config = dict(
    model='multi-label image tagger',
    dataset='pixel-art sprites of 400 made-up characters on tiled backdrops',
    train_examples=395000,
    image_size=24,
    crop_scale_min=0.8,
    horizontal_flip=False,
    arch='nf_resnet',
    norm='none_scaled_ws',
    hidden_act='relu',
    depths=[9, 9],
    kernel_size=3,
    stem='deep',
    avg_pool_shortcut=False,
    widths=[64, 128],
    residual_scale=0.1,
    num_labels=17,
    init='xavier_uniform',
    residual_init='scaled_by_depth',
    optimizer='soap',
    beta2=0.99,
    learning_rate=0.0029,
    beta1=0.95,
    shampoo_beta=0.99,
    eps=1e-08,
    precondition_frequency=50,
    max_precond_dim=512,
    merge_dims=True,
    one_sided=False,
    adamw_lr_other_params=0.0015,
    max_grad_norm=1.0,
    cautious_weight_decay=True,
    max_steps=22600,
    batch_size=128,
    epochs=7.3,
    lr_schedule='wsd',
    decay_fraction=0.2,
    final_lr_fraction=0,
    warmup_steps=450,
    weight_decay=0.2,
    adamw_weight_decay_other_params=0,
)
Rows from block 5, named by matrix and row number. Rows with one number belong to one channel. Each number is 128 + 32 x the weight over its row's rms, rounded and kept within 0 to 255. All counts start at 0. Numbers have three digits each. After the name is the row's rms in percent of the matrix's.
# convs0: first 3x3 conv (model.blocks.5.convs.0.weight, 64x64x3x3, standardized in use), inputs 48-63, a 3x3 kernel for each
# convs1: second 3x3 conv (model.blocks.5.convs.1.weight, 64x64x3x3, standardized in use, transposed), outputs 48-63, a 3x3 kernel for each
convs0.10 107:118139167116149153151103112094118124203153155142044090147137177115103117107138135117176154164162137115108115108198164126099136170110091141097196127096222138129111175121188130120145149124103119164131092131072143054158077197118120131157151095186195176132149144138151119139144145121115105113102147118122203107132099147093081154172116088109136111117150150091159124088151146109120125161069136095128171078129152135157163147165119134125159
convs1.10 093:164152132136189113136096144157134152080145161102198196144129144142135107127133131099095131161150114105172107119141111130155173171093134141111168138167118126151106170109133075063142131187140097150149108132186140121158162148098120132143148079173103141112143145171137187135142074185183101112142165105126151141152136081166102135162141150168115140175101101116132143130159131140129139087165168198113089089144124076208117170092118076126140
convs0.11 084:210128114123144112104118168134118142137177084193158118203160164140120092158157127124119111143116141138137091117096084140149126190128093180161099123100124139112121225146159092066088146085191088105113088154109085102154148131120126099074166108145133134181171159192128121114128099150124145150173143146148145072140150141103161134139116110134087169115165107178134139175126132153096067184125131218115156176117072072156127109128095086128150
convs1.11 099:128168090144101140156155121110125164207133160155093128148129119096102143157163111155135064115154135150163128150111059152122094147085103183143134168132155152145140176177175074076122146201106125099102103180136093210091108126185100133160200085108110083138132151089110119141104150077087105117122175178156150137132124114162150134181127124138113135122116137164130136147111122167120145205129148106109100086111216176155197174114083128093144
convs0.12 076:104117080092108142102084124118130127130177128108083169188137164172118140155101132121137104106110145133106089108124143066130086119079151148046098152102101117097122169165135106178120133142100158151093095113160152170186137139090109117062123053118153153117170144114159140091098127139151139131162172117168109175186181144116155202136149093123106125112083126127132129124077112104093136085095114049112151131066123119132141148158133150116181
convs1.12 093:194119143167171161133125215102158169154151105179183084113148104140114115102101138132115153119175160093181147079070140139055118105105104080116100120129082146177089118076102147094135127112140136195167083190113104131154078126113085121117107095115148135119158147136137144101112116129124125134155113088092163096163130148132148115158163113134132075158105134114125111087123105080066096130127051059084168138143139153111130163155169136168139
convs0.13 107:153163100127116161080150110155119168112090146132135146154137093124119128127139119209071154114091119159122161148121164101162103146070141160140072149140145119109078086194118121055140163148085126136169140000200075152092152146088147172138160132128161091127157107133154167118090148156107146174122122094095106103136138094123091138148180097111166127115129113143161118172128104103073131104144135040137117186184112126142129123115165129139105
convs1.13 094:179114092117129194110186075071121117160136171129148151118126103123131081175115116146086118073200151155118114078140105127070134137085128115173153064147145167147119191109142086120138162117119154102117094198075064135074110117126175200113148132152143058182143132093155134103131160125088136164118143129133104163180145133145179133139128099137110127103069129154129100119114124110117110106105069130187127152118109133135109179093121082104205
convs0.14 130:133138161163117097100137101147146107166134111158080112178067146164097135142116144149101082110184122140130134114192071161118128153017104174116159132124125146157135101118145103119089137193125069124117179147139131119088134064119131140140098163119127104111131157120164171175179146086140126143109121128158090133184155131162150079137105163126117140145085112159148143146084114165118076149105144048136174141157146138116125133131187138117134
convs1.14 117:051111168148107162149165068152147095113125087146057136173124174171151132114175115099189186228101127081093128126099085163101150252126150130200085147140087160138157161102169148121146098143050151175196131157060062094139097148093141162118136087126125143192132147116132128126115118110124092181125114127172107114078124138153135068171137184132098162181078134124134098133161145154148140149172129107162104144124078107058100122167072149152088
convs0.15 120:117141150132109137130097115132163128134090111121117111166184136135101165109130123102138169126123091164076121112170040125098135116132119073113164126127146100131133102127117150102032107169183159149120153126107144095087153128118105163183114121166101153109139137078087146115154113133135124137100147142161185086150141116117145162114118129155097139127122115143200112143138082098136101101097220053100088225126098098075161143147103143106129
convs1.15 112:145128074118119126089153076143111171125146078066145199143114113115150134105120118092185169140108083158184095162129128087099190175159138132170129150089067095145103133100117100144111193116176137117141087158164170061132083150131148162132135112064127091130138129151111148171102123125152091155156144014038145149160092137117079163139112093212147107166107143150110177143121162124107137144144112152104111151125067083143109162022113123139138
convs0.16 118:125139086095114119091111089142122109104149132138158104117126106188158113145164165166153091153177114122131127127110143142149111097148126146105150104138124120152103083109111090147174169103164114069114170100105082141098137171097148133090158099160129141102158105126115154200147127156118140102153090127170140071124159127122141157101111130103073146112131145129118105151156104088156105078183158107073180178096120143164127095107123154131118
convs1.16 118:131075105080133104157147121184133144074121124124101156118185162136147129145125149175128148152151125093074215073017168155106085172255113200077101122126119122154094119150103171125083117076221109186212115067110126157094144210123104095205101118099144177151094097210123118109118131120145149164129076141079089132185167176126105127183131100132145134117138117145113121127130154121137123157131152133188049151129150138074153150152108127143060
convs0.17 103:138102090089115147123094113108093119137149091142108139170123138175153138189154097156104135130109170134108176095088151123158134134103070198161110127141197171099145210142086162084190110119137145136106130118150124149155122152114152149117095181168133112152121117132141142089144117130174110145106136151144103125159122118148146109149130114190059125121158130153123161153165097141101098099181082129131241111060172062077179126108184113093108
convs1.17 091:116125116111146151096097100074119161166123131147130144116123153104123144129175091138107116072119183123178081193066217159098115138129105124138184102173148136107145125141135118126153044146188161114120062058151091167170102080130149138164135117168149167139134156185072158124143189161065155110109100099126142114146105133159104120134088128130170106131144118135153135145164111143144119117155000081131080156124136053125119076109129122134124
convs0.18 088:125126138088138055127117063211150136163141092164128091205205119109082107150170190101207127141142076161101101208118120125111101145131192181188115114120119156110135133088124147122108121150148161139125157151105091113142165083119099151104084133190130138144123131112136148094156167129116133105107118164147102129156112107169127105095102095131111127130174105245232179177144127142112104102054155109071111115129108091136128120135091137113085
convs1.18 089:076175187148104159130137077124181155146120127165147091166123118107177141160113117116217102098139074193095117109118142120142160112148097113199108138184080202147088124114112118197130113088085106112160157172159154124090148080170124120070116101039128125153176147169141126129098088102133104105144187129144165134137193096162192166149119124111083161113109133175166145148158108164128082182158123141138125150147081165122100152115125179103200
convs0.19 103:133145109108097176157134141127102177130107175200133138176100172130165134128172106161128146102104120167126161111121139157136147076074120169157095104124178164191046153124160085134191133171138126068135071097183165147094114127157092168093145121172139154114133143125134132175119069155102137127161106162170094080120085109119047200118145124137107141137128118107131102156121202121171084138070137160077100132134145171096161132098123142152109
convs1.19 086:178121040160205077127145120139115103090141149114178096126107131111101147123142098170200072128114167091143097188181128109106117140155215197117124105109139117099090091211135120065111166144118184063118135114122110091134135135110120096099093117156135153120141153151129119151129134092141078123075144136094148155148121151080146126115087136112136140158055121143165123108123139134149124131109193111195123128179095152106082120133176141161076
convs0.20 106:123165111139080145044129113109172093098115153192082130113132106092119157102131175214174109155070107109086148134142081093118125150111131096109193121099127095161109130075169098096124105167130145143093141134108191090098161137130129122130110086140084151116137155130155097111122122099128158096094128120133141135159146131113148130143149131116129156125099115170109104123122130089163083104119168096063131151141185144126083090093119064137096
convs1.20 103:120082106140195055099146074167110106141119152069144172146144166090123172161127100148189210091163104129136062116131086151132143110107082156078153164164028055138125163133109137112060083122145123150172053143205133093156112161055194131073101099088162135113141117176093106160145140154157132144148139150091151125144120107125118105125131135122140079114115124134141128120142143104135072117120162130124066181064087155121128101124095114077091
convs0.21 110:179124117151137108177145132138138108075146138083163119152116114210092120118109168119144119134185140164113154154128157051118147145170102146165101184127157157108132152142183169127100151091141177107154101102149120051135107096116121147151165056124131154192170178196167129119117116125072092131142104182132156133107155148090153154188158111123041139145101140140138148174128094083139183095138126139126076117088101184119108094121188148117064
convs1.21 088:101096143096030094139189154184120159137121142126126119100152135172101146167150140134114081166142147152142058132091119161088104166180149187112096159164080162111199143140133113163138137111099096089100115075101113151072172129114111166167163093173145146150154159148112120093118173084095107176139120122173081132115127104111139140146150121152185124153118066142131170156128152139128131169115151102186084124134142103122106089172136125201128
convs0.22 100:082119143143115104094145139143140122141135109187181110128124165153103131096118137121119197151138132186132112182158127153189159094153199109099184113128148138182143112136093151142159128127151123096113135141114164141128096143160110107185090144093118139110158106138135172169105122186070114144138116130157144094126101148122131106174114131201105090091113132082104135107093159129129155125117101136047125121125147106144145090110113205107182
convs1.22 085:146209062127146117193143147154102138217080133149169133124110151148135144098111138095191154145106136142147112183140173081144106137113183075108072090140114083160201064086119081137113143124110125114185148087131153078173135064150181129147128093145150111124141125120104147080138111094110138111144101112108135136150122139107126131061118138132115116100104115120149138137120133119130167148172121110144239142096179102111096146148189116099142
convs0.23 084:118124124152111133157134136176192120133153106162185017177160079192153126169159110142105188106100152095160136189131138147139109179106086222156136157159090144150086121144195182124148123098143161189142099144129092117112142146181099107096125109111107112101131114111149127146151159139137129144153114173144154111152143075192160097125123170159145141096071108217141159163127129178134085101100154105120161165089133150164154112108183151059109
convs1.23 103:186179124140102145142139068207102196136139144128073084193116106161099069151134119091144123135192111107112155140073068129098123185154192157138127152121112161174143128096105136117150130145177106152143131105105164131072109150165128156143103116139129105162166140132160166083140078071113156172124141130117163073160152095162127099158133101140134108151101072176153156158134079147100066130170085128093143170168228145207169130138180126097138
convs0.24 094:090131134203106158177155133146163083226108144180166149110175145130144130167124126091124135092124098161067150180134133083113145238080148174148119100154093153148099096128100089116123153125138127171101104136142115120108106115101122231106203122122137139124114093131133125124148148134202106136213111109208103130213142128124143115136143085153166145174167067154129109141122111107123074244134115130111106142078186120084068131074147122164130
convs1.24 086:146173136125182009115166141128154106102119110134103166111134097158121122134140176114132145179089091112109157156119117109118141159143079126152103142126093108117147144083166184166143155078124111159118163121119134076141036093084127106170128153165123083139138190087115124147093189093162122152132151081116133125167135110106181142096156096154181163099102080181143107144118117155149108159117096117107111107098127185167167047119126153156143
convs0.25 108:103168146158108136125122148113151095180085130148119134165063127093070101171176089139136151089109095188160153117120162197132102140174179116143162094115129118172101075117150159126118251192137104126073133125145149089143111134080123134118164145154101071117118104054126123131161122106150095146144112155198144121139148099143142122133101123119255117107152125143062085099101131114087140092141122117055097157131131125157121128055156104121156
convs1.25 110:130093112091083155143119177148132127123104108123072151149127103116138164132156133087036144125155085128144096172156167094119073113152137149064143123130073131167099144142118122176084122127132112145113166166112134153120097254123118145141134110134122121137145091104083146132050230099136103144150126120125091113083128090118165120143171089146152134100173101119158167158131136128149148161188154116123149205119093212117194106194124132146096
convs0.26 101:129127145147106135155137136137109072223108113167091112111117142075165092154129123062152155123147098111141161124147162094088130140106075163094120124078144111104075130124139094117136142107162145192055116080166067132147119161150086155164103124188153149090147126152121171133202130194102155098112097169121163109145121164145126140111109107137124170129166100124125149124149173091153119129035113108118127119098160103145153115089108117150122
convs1.26 088:133158142142112159147129124134161139116107108084075164146107100135117136129098119111132130084143069038089192137116158077175053122124134154164068116140083166159197125148115144139158149147178108115205159138164124131141123150156119134176050119125127136119169149070129088172137140114159112144080135097115099174122166141135064103163102166151125122152143141103150097111134089121121104133073149071144144127107066137132151104124185102074131
convs0.27 100:072137152131106106109107133088173111156096137095171086103150104146119106110127114120111148165228121098111094123145129111103127169112182080084130120152085134079145160106128102140140175155145111119159173160113157134130136120105070110143102116115106152137094155127099131106155148111069100117113143087142131153097126108112150156148120151110118124135093135153147130150173207104095180156057135132097103135170082149159101138165127113131116
convs1.27 093:076114136134080142149136114080210136163139106149136107115099102162136098180123110130164124146098126130122116124199140156120144125065085129137111111079188089110071092107108172105146160161069111192146105144132096169125140083148125131116120121119153149106185142090126149150145131136103120114131058107098167072139184109065177179124081147172075089160095125137198101140129110135138135127077157201083128097070095146118167091096164107114160
convs0.28 089:123135132112122133109099172161153123083168136159125104147169119112134107106111131140100109081112149088127102102126114116184117086152149171169147111131126059121144133086173164157036082153141144109077147177158148078137112122137113072102125130112171170175206120141167143168164169118157127115164090156099082169081185090133122135102142132098047138125179114163127156133190163105182113131116122080115145154108119117132124097094121096139093
convs1.28 082:112126123125089152099103127116102119093094149115095107119143144106091144088104141078099126077109076133121144137119163123132125167136144099122162052122135119078095139128112188068114100106095099186097112081107112126127161106054155125111082137124141119159088159154097136143148134097199185127174079125176138071160142130141124080171138094113165101138168132147100142147110101155128157129180140134098138177086128162107155122123173158145169
convs0.29 108:078085108120140087118157173122145076129125128190141106100156150139141146100129139045151172122126152159099109091106120130163160154130138088146113150115106109125126079057108134216155143074091136146138140111120099098191101063123167187119159156139091142163213150155128142156113153162094112069134163093113113108113151104090135098091153124182186100125083108068082107146074110142103146145148116081084127104093115085096086144204221096139130
convs1.29 110:159098117144134118097105103090168103126108105115091131113146100146107127091133139070163182125126149166145113172188108128008133093128080106141159177145103096125132005102120160170204227103064047146152103140100164144136144091087129118207140083121118170165150167097144108127202137161129150127142119107134055163147080089167154124139130148187094140115079182140111152141134099158149125116093154083109158131128159209132192092022079124132095
convs0.30 093:111130116084122138125110121155180109181103130121134137162095130092101153094169099118100166138113173205128111114054144128143092130128096132137178160172149158129132151167124164105159141121114167121146139158117156066105144135156084073164082155138133142142170122108115126169147089129105175126146087055088125111126140137138113116081108076095136087072145153152138148089122150119107138100115126095096131120148122123181138187151111075145146
convs1.30 098:140183107108096208157124197125157104150116100061105139130107144101142121146108078127129125117158138139146144167125090152126157108117138174163101128168170115147180133102145155150063117103139125176087072142131127125147099077158123172131135125156135129105131102116113110100100160067129139147149184066122200140143097137150129184148069137189130122238110135121131095137097115101114125118112130121088149158157157132162084140039057145046109
convs0.31 092:160112116167162104166157100127080160176149183171118099138135102175121119184160151155132110078154125132090118117146149141163151126152100105131152109101120144135129139149102111216075125108119106114125106100112131162125214041122111114119089115086144101135136136109113149122107078131094076109112121129190149116144164134154137168088147111122070128131112139152105169188114103140151097100210069103110150147144131148140133131151094152093095
convs1.31 090:112166091126117100137187148170107120093096126117075129145143160185150110143153038081147099142135173122190187159202136098138134154103127107174099147150158137122157138128099106132158153105071124045153136120112099154093195115162120116126113116107101171180143123094141101112125113158172153136142144084152154129211093129137120129125128166166115137138099131159129152147131104113152124174110132122101218136080209192171080175122149139115102
convs0.32 114:156105148124127107119134113193140105111132172099097117112142103123159142123113151127097123165068102093155160135126119141115127173158147163155118111156138141113123181149139085123097124118128113114133180086132097243122124139156153060165087119145152154138148085106149132126125115127119139152139148143170105112087151169123146114102160087155126107087113159199109071146136087104141140035129220096087110206118063125105154140120125128144162
convs1.32 102:122123131133133164196177108088113103130105109147124190140128120111156077124090166103067139164125155097119124140144103140090148134097111194071090095117126096138069163053137107095102180169127157150121155154123090132154114186130123205108137160071151140164136162131157099166117163097086089134164126076169114142098142108136139122103111126114188157136169128141116107133142187122127133092087135140122082160101112100121136156122136127112115
convs0.33 087:136110131098145094145111092071154144087137132129094139079123086112114138066174106150125116110123083115111137104174114162096214192142091104126133113146138081147109111136102111131117103155125098093072103149234167142138106058128152113200092135176139142143107144127160147119129075071119107159184198147110170149145151158096106142146097127103132142141099141095140074072148100137151105152087107148089079111129142111076046062095139184169197
convs1.33 087:136122089124087167087099133107082125080154135094168117150131111140152113135136137111086125157131077124153136221198049080125135111098111135094135164122171183145154141148179143114099150081145163195163131207120159110118147130132133146169168084134114152099106122145098162134112146127134181091108167135159169148110178110093111159089150137100161124125162124172108103147111086119102113085109153145120105118141161207099069105125169169096076
convs0.34 100:168099154114093147123115089133123100106174141189134073103156145195139153148097120130143174162086106098173092154085174117164154116143145126131139146137108148123142104120102192154098154133200045107083125129108115155115131148121074065173118077177138127137124181132127177164103143133131124122135119095124182120161139105099125122124110134146162116138102135159114194137153124152127211158065154153036176131110100150136080191143131142144137
convs1.34 104:108139162159097153171057079162172130085171114148164146159156147177136114125116151160214148176160140169069117128168141075134126110132132184143147131123079132159097094083128165167072123119130119124179121135127134164132147064100111106153099147151127156131128181119175109120147156122104114050108101161169126142141135193109129147120148123139080114107169166103135145164150128143139127142123174118119064161089072112078135091130110164155140
convs0.35 087:109090120081118130126090125135092126134100137153109116109110121102119147148108102071138126182059145193087062135082147111140178132147160120112132151113133126154139128154141135133126117083138134143205085131125170102170172153146147113116181129119109087150128130115099131129181203194138143144114171124145113121155128142152144104120148127191148079195131112105120085153120088027134110098169124114127153071125092125131062140175114110127079
convs1.35 092:079101103109103097141095051139118169139143102107181080104088118172146112129138090110102115150080171137069134129090088168086137134101129133140118116158128154109146122069101129136137096172187126170102102098120094086086164084088094138135068139096083174114112093138104129151150142165051143145122094156112108124116082088094170121143124086132097123105143149148154127109108146137124125132117114187133086141103165148115121139097119141094089
convs0.36 102:138138117114128136137108152077104108137122143146142079147144178133145099133096102101173176180161098097142130127092142149127114148111072151097140151114096113158135171142083161101053088122158158114094141072149100156172057098196172157132179143024129133158140125115094122082112130100149110132136098147124124117140167112162136153153171153154162123119105103109135156099145134135087097161156076095143168134128103115155155134123136023098129
convs1.36 097:166097123122109147069097128125115202169133130120126105110127044125113137108082050069068140137160111146139157098152053169116061099139214097168145131119108107058119103102119142133149175119104032094143084191067118169129135097178173081130110132113112161213092145108123116143151098092135166141126107133163174178125099160175128098072109153106144134094115184144128161151126141132111134147136133100067121158138135103087121120116057144184117
convs0.37 086:125106154136153111102111154149124111046103130136119093140184123104156124096133097171105163142133164176112101185130132119123137127116094140137089082125105079120101132100101136125148141100050144126146095165043107115119131085167166134109119103178167147140134126137135154143107213179095135138107182116036149137076133140122104112110143108057089141120145118085159112107162126102143114054108107123154064100136136165099146166070185110089064
convs1.37 087:108078206159084178089119089078167140104159150158120076137130166125111100095104112167115162178127136181165127130126101081113112199145125137094135148080115126109185060157114117138126127198159064130146176102150114109080124141185178144089111187096157083092099092126172102088099100115152061136091111128148110167144097158109113177131131103181052061162149120149109123144098114144114117178078070142136116100145133222132155131152137123131148
convs0.38 093:094107143106109117096125106082178143108143112124131128196096131157129160146158132132135175180147141150135075120102138190112094191178073126141255119156135094152151132127162177129101139133160108126163197139128134181106162146111088077255126113119094153142141182136151158136206144148131126095128138105131091113099127151143111088118115113099152158123128146110153082156113109118107125138041170084050163068162114113163150123089123120104083
convs1.38 083:085128116154090123112086125217131089141064147098158184136122159114152168119161203147146158163157151117127149129160118133151145117066094143150141163090156091190084077077119122078129117154170112097136110153090112145096135126083124172110095091141142140142142127150164112146114167117121108099161070074124099109119172076083136112140167096107123099140107097118147142111154168125134162097090220169139189137128103180140142131090119052089093
convs0.39 101:138134127164152128113108115124066094122100126054090140126145099119109098096117088166131112128141158196152074105100109053122150113127166092096122118113082132102118136130154063105080170204252136141108148143115154153134120150087122080105170101138158126113129134150150146159125147148142126097104099093128143127114136114221135139116186143092084158138125075113099093131121115152124121103075141151158139092183124135139130124104090165173145
convs1.39 100:172120104083160131158146164130143150089058097141095113149099120093098077180139127176163106117120146074150101076112102116186157134146112120116097145114158095146103141171107145067065115111141161163163132076139071090085110161113100165140097099134123119124112106108158135117130135169125132087114143094133115090116088104123167158109115077106154107139114106134124096147136122129122078150086175169142072149113099165118078148067119117137138
convs0.40 081:079144119111142118119126114138122071133110099083118105102175112117133108087151132142077149144147148098140188111095143104099184120149147101143145139151150100146130071130188127130159120158135066076095091081145157126134095117103056124172111172185110123107117126121127128094133155118123167185171134183103117105067099126091111086081094146106137097120136150108131087095084141066077134154155124155137150151104127091071124034078163057131255
convs1.40 100:139119120099051138176088187148116118200075098107144094066118127088095126116079103128103150181134153099211140191084101070136116101183145135104154122107081145127175133169108207117086131105134173162118122131108153113158151125102129187229121111156156119165103140094127083163100139140146137139174098109134083156118119155136165131105106132103090152141137108093135136096097115059078093116143142102103142105116147104083112170095190119166103
convs0.41 115:135151174134162159120089143063138147199114112131119154099119114164133117137109142124148130155105149156105095104176147108158081062132084090140113119128191126131077148126131115125133128083088071189140123091129174154089127131106135126130131220246149151122134173127123140090116111130144153124152152149119150136175118103137145128132096073106096127189155125095149169137152116134152140139137116142105245038110136177144092120101143123129160
convs1.41 109:090192146071183069176109072116122101096126164096113146118138116121152087135121129115169118139152105074123194073106197175161130225101139131168020129091104162149120118182158159120131070053151106152164175075100111054129120130121066166128154105127146132121097125123094114128122128130170166080149130147146142175115125128078141101115117112135123145143127139084092140159122144123143155177192105146170011108111157140140105056136125142092158
convs0.42 118:094152153131127131130139123143089089119125089144132097125101107137089117130155087112049140175181161141136166248132118098085125110122112099144105154174091145106133053088128209208106143152149122086053116130159108104120100116141118137146125152116121123163105140102128112127153108142147121133150144160156122194239165103124136132061165214111195135113138089140103102130158173174156113139185162141145118148121026143089165131133136105133094
convs1.42 126:144119122117140137117147144128160143169105073155093116110120128165164145101091130077177198118152119103084076208075070116108100061196226123176116127106139112137120044085191170188119167110087051122160137106094160170144136132182089144109161124139113168154127117113137066122080155117167153154119128121143131113094104147155114114124172142190126139135168138117112114138146150134128138148127127084104116151170122173063126125123088123153160
convs0.43 105:105106135159102121138148129104128134151110148121102110085167140135098144133101104108127189129063188150140112146115129121142114126121149127115147130152091163110118104180125187074094200085144073089114170105134126137106128173127161129206114090105161140168106169210127122099156151115102128148130103157140128148120142103149064125113109136120157119126163061119102128157124147111121093128108110105151144097049100118109132148138155162086121
convs1.43 105:175101086135123114024166119121149136159157117093123095110152105145148129169138150089104175139153104136072110170119091057086127089172129120133176143092185130100016127124116108159125196120148143086174170114131116107154105156094157151172179174119175144190083133125156162106110185130127148175135082122115124155163162136155173131083146099085136203093158164118105157125132134122123131128112119114123123176160122141122062130155165083144106
convs0.44 095:133109103108105149103087158130143096094132103120096166157132124097207124106141137142131154101116080119148125113182116132091124190158153115125161115161098084162148136106129060118112141199140115198145114079096159107119160157129096091099095070118138121146198176219146093089196135163135103157121169132122148123186123139123131114100093108128123095146147149132132146162145086107138104176096122228149137097063063083159112195157132145093118
convs1.44 126:117152121092111155132112161117141140158114098140115125135120132126100155123182140191114039144104116015143155126125097103137151130102148147129135155139147089090207144179156150113113069120156192111042111137147107106163094089115143142161153151092164109076143108086071138169143118164130108127149127110098091130211089140151133102072138137127116141114130175121138118143116124107109155164150095097125141108163126093175169161158134144110104
convs0.45 113:095099126124143136156134108112096124128125142180143064176139152171170110121094143157116143122153094134110167109144096091101123169159135159125150140108117113126142107102110130138157116100080159131127115183090130111166084150142097134141121114104157154125126132120099134112132167147133124137110163141148138140097126149106141147124077150116126105159190184137162134129150109169132160157102145088125098161097158107164156188111146189137104
convs1.45 108:166142137180165128113102110123057099138144144125169123088084115098074097135152115032133143138100123121196172167150154037106131104155106054184187130143134179091109102080144162165108062079114123170091150109126144129193135114109176106173115157182098082071127141113145140161098116158146179166137090116113122122142177102139115132117098116144143165143165127117142125130145135122129110137122163118063138058114093189095129049180139136174119
convs0.46 106:169101124083154131071098137078077139105171063138092181144155105077083163120149141098077135101086124082127106062110099143082153131197079148119171073128147138098113134170116145132160151087127157028199217158143114173118137108136140059109095122135104170150137161126143132120082090149146120132116208047120183115141130122106149145144084109184075126165128177083146111067134157118119120132082172170111135131106107147157126072145124114142170
convs1.46 101:127137155122116112130106133181128106150102142133077123209152116138150153179119109086127119155121096108131088134101108134137117133144110155141100149099159115153073131154153122102136135128146143093166147198095135237104109110134184103121084123100135160141178144124142158174102127180156129111117160144117159063135148141158141088149095134119164132141097176153128108131115119133072141115099144166114077139119107177148179146128200113125103
convs0.47 077:194180107163174156209169139124058113094061091117155121126137134095089124144111113146125146141128145153123119126110124163137071135091104136117085137094036161095043123104120107129134182180148148130108124137124161121131090087131115122148092101127139102134115103118110133144160100153114079115078152123136183147145159119122157128101168116123177178167138155156150142165130138167136134087149075105108148096127117083103134118127078123129091
convs1.47 087:175095142096129136179122110142101118147094127121115153161130084109109064172077071119159120215122133155128153170129096149124118116093067110080090140085120111085089131107146124140148102106177111121096125116112130092124145084119138121108140147097106174075145113124130086086134128186166101119158132100094160125159135153198170151083063110112157138133113087133119142126127082119122124174162160134137125147166180208145124137108144135055118
convs0.48 105:110139133134137120122089172112149080098133170146123168135116218135164078117159143114162075128147126109123129141138135174193157164111085153192157126126142141125117140158183096104104139156152108139160112234128141089180102147184055167049212122153121096124178141111119125136134141089111145106148128136095165121144125081106172145070084161083144143124142100128108109203074106188134085115085140113080130126190054098125101142087169139144110
convs1.48 098:101092161176169096193069076120185105108155093110142177094157108119115196131119135143116091184141120128134187105140193182131075124188085122152156164106092120077130156147078088116203158120151069185126161089155134139122105130123181098159145123102120156178094121122080144137108121100103135134133169146126067203138096133114099086140117095103114105098063177156128139138154128150143151182182151057149140095135172168111145121131069093129099
convs0.49 089:171099125111111093106098065166167117107132104155168112182191110143201118169132130130104107145062163153145081133142115214050164119181138153147176177151114168084169084126182148149102160126096143069167131111117163101143091178102138167143149119118114129150190101155169137084117141154153118127140102124140127140120154114139146110114120124158139118146177120163166102135146140117094157102147105129156206077096122095104127086128061128103101
convs1.49 086:233109159200097213148145137174130117176115145157128152165191093194120178139111124120155148124180105088086147157104088101119121123088159128197036187124119143171114144126138168116189235126170079197131133133115104073056055142131090153129122107150148132151128104132133116148101144115106165120103108093111183147093137189098129207164142095178147120162105100128127175119126122132132137153095114103155175156113129151105097141135117093166092
convs0.50 104:138145164113143107107174156152115095122139143078184132113131127139150133108137102047084120158178074130185155255128129123094082074130097164187118123181121155135148083079155200196158139143114129154125150109113123067110107067123118157086206075125117120152141138144162179114102110126118122123109110150131179090154144100128143139103157185088199197137101116178115126140110151081145120193101088163117157209114075144110152122125140087143130
convs1.50 102:095061090087140116120107155139121115161106123179117058190154208129129118095105153085113116156138107114106140153019041128146139074255119139174122171111195103122156111148171132166113156045100092139127204081094078100065130117164108128167101114055149155126136095143123085140141136116115092132120141125122099110169141043134112124101124129131070159222103136144154179193134138127113131112124160114187182152128139114059113146108139127184100
convs0.51 125:156115112091137189144117125146126094106103172129107078137148088143170130157112130246111119131148103115205172150131163138116107114140111124113098090074153128119108181139122065092208109126096171073089073125123084152191108105128149091092108117181117102120148123117152154148066119111145145148117074146116128119161107152089116158133113132095102117121169132169102112108146159137160132122073136160057083092206171165140103168088183139144111
convs1.51 121:130117062091087123167141092179142125113098152107148121149142136146127142159116106226132131135076168085147106132046142117139102213170103128162130128125155165135096144138134162145093038151161146161152062098149136112101150146113187125159072117095153139133133131131140142129131075131139166106086125146099158158118119223170101096116094133121098107097097141135139118122123138143171096157073172092178117163140081110117131075111143178132120
convs0.52 113:152198161145096142134149117134125136110108124146079052126131099155110118145107124161104137122119130138126107153053106212125143184088135179101114153136123132140099153082153158098098182126173130103146120093185136138087175060171102126164117094138147105154153128136173143127146133105066172122123152048118142129123141127140155106171068172068092195129084253110177107157111111128100130130123109079175121141139085124134125139131106150156164
convs1.52 133:126156136158140139135121140129141083149099144068163135126104128164107120176110135123103129172099113125160168089168154119196142148072181143093100159105092144113125118132138125109135107167132144091154093187130104141164148078136141125129134114114117128156105140081101131139164115140143091182144155075148082144179059146133144113253024113231023124255014102125149118142121087145144121124142088137092090099156095132149097147138099165120130
convs0.53 088:086103106122089101133127087086084176115103168141138192060127105098108138089132105132168160152040196142139146168136182157174165121086160138104161109114152109093110091126118122156124140136139129105125139161140129092143132157143134172115119219079152100122094114129114121144165086220166110109101081112123080130067161150071150133078123125120084202185173125108120134105183075112152116110146106115139144084126203087152160117155204148164138
convs1.53 102:147093167100139090132123090148095132119124150111205159137141082113113136135110150193149090138172079127114134138096194124149164136128165102186119116153161158129112062165140165100121090132181170097143191076127112067159124072109102110222054207149105098119099103150122136111115168099145096129156080107131172118151117105141056119136113123173148171136150112100089154112146135117125096112142132102158176132138115112148156105133178104159183
convs0.54 074:093157103130112130087127106118161089149127124090187105105140129103166124096125075169124193097154145152145196084114148121109136120098164113142059129176120093110095154138166127134176109141147090130116167154154084058102114124125156075118183151107114123133156139143134134081108120156117153109092084214084149133166159112149150113136126138113142141145216102105126134116132103104079105128139093149102089110095095104177128118180150108100175
convs1.54 082:111140115133134168125159127176111133141093118187125107162114116139094124136130137122178093153135167086233119126077127151128001141074118099140125091126110151096110123148157143116129104164132138146109042131115204034165170112108155111139092168096169121116143123112084145166164090134127157160162131164175156124131127127125145071110145112125148110088158162118119136164124151121109097118161147179070114112143150126171127153098107129105128
convs0.55 111:129131144144167154186166130143072095162142156163126131110098100105138075145112145154126163142117119105178080097083111166181168113139147129166116161138112165134152093152116221105102092086170135138146092178091094106136092183113176115105117082147136122126150115144144115097153137165159137081146129135155111118145120134189132153192138159177127138159095158128103166147117116111152097090187128120085201103081153113114151116142166134128112
convs1.55 100:202099106144169124154122132088177147098119146158162106093148090166126128184107117118024148098116154149088107222091218191082110151123092175151131130108140111150126087092035115223197174179113107090137102079130111171090114160110094083109131153178115139150153098127093110062137128108078140152166088136111096078074091134123102093105086157177093136161088134117103125127139095115132128186156123068086127103140152134144117138100121092124141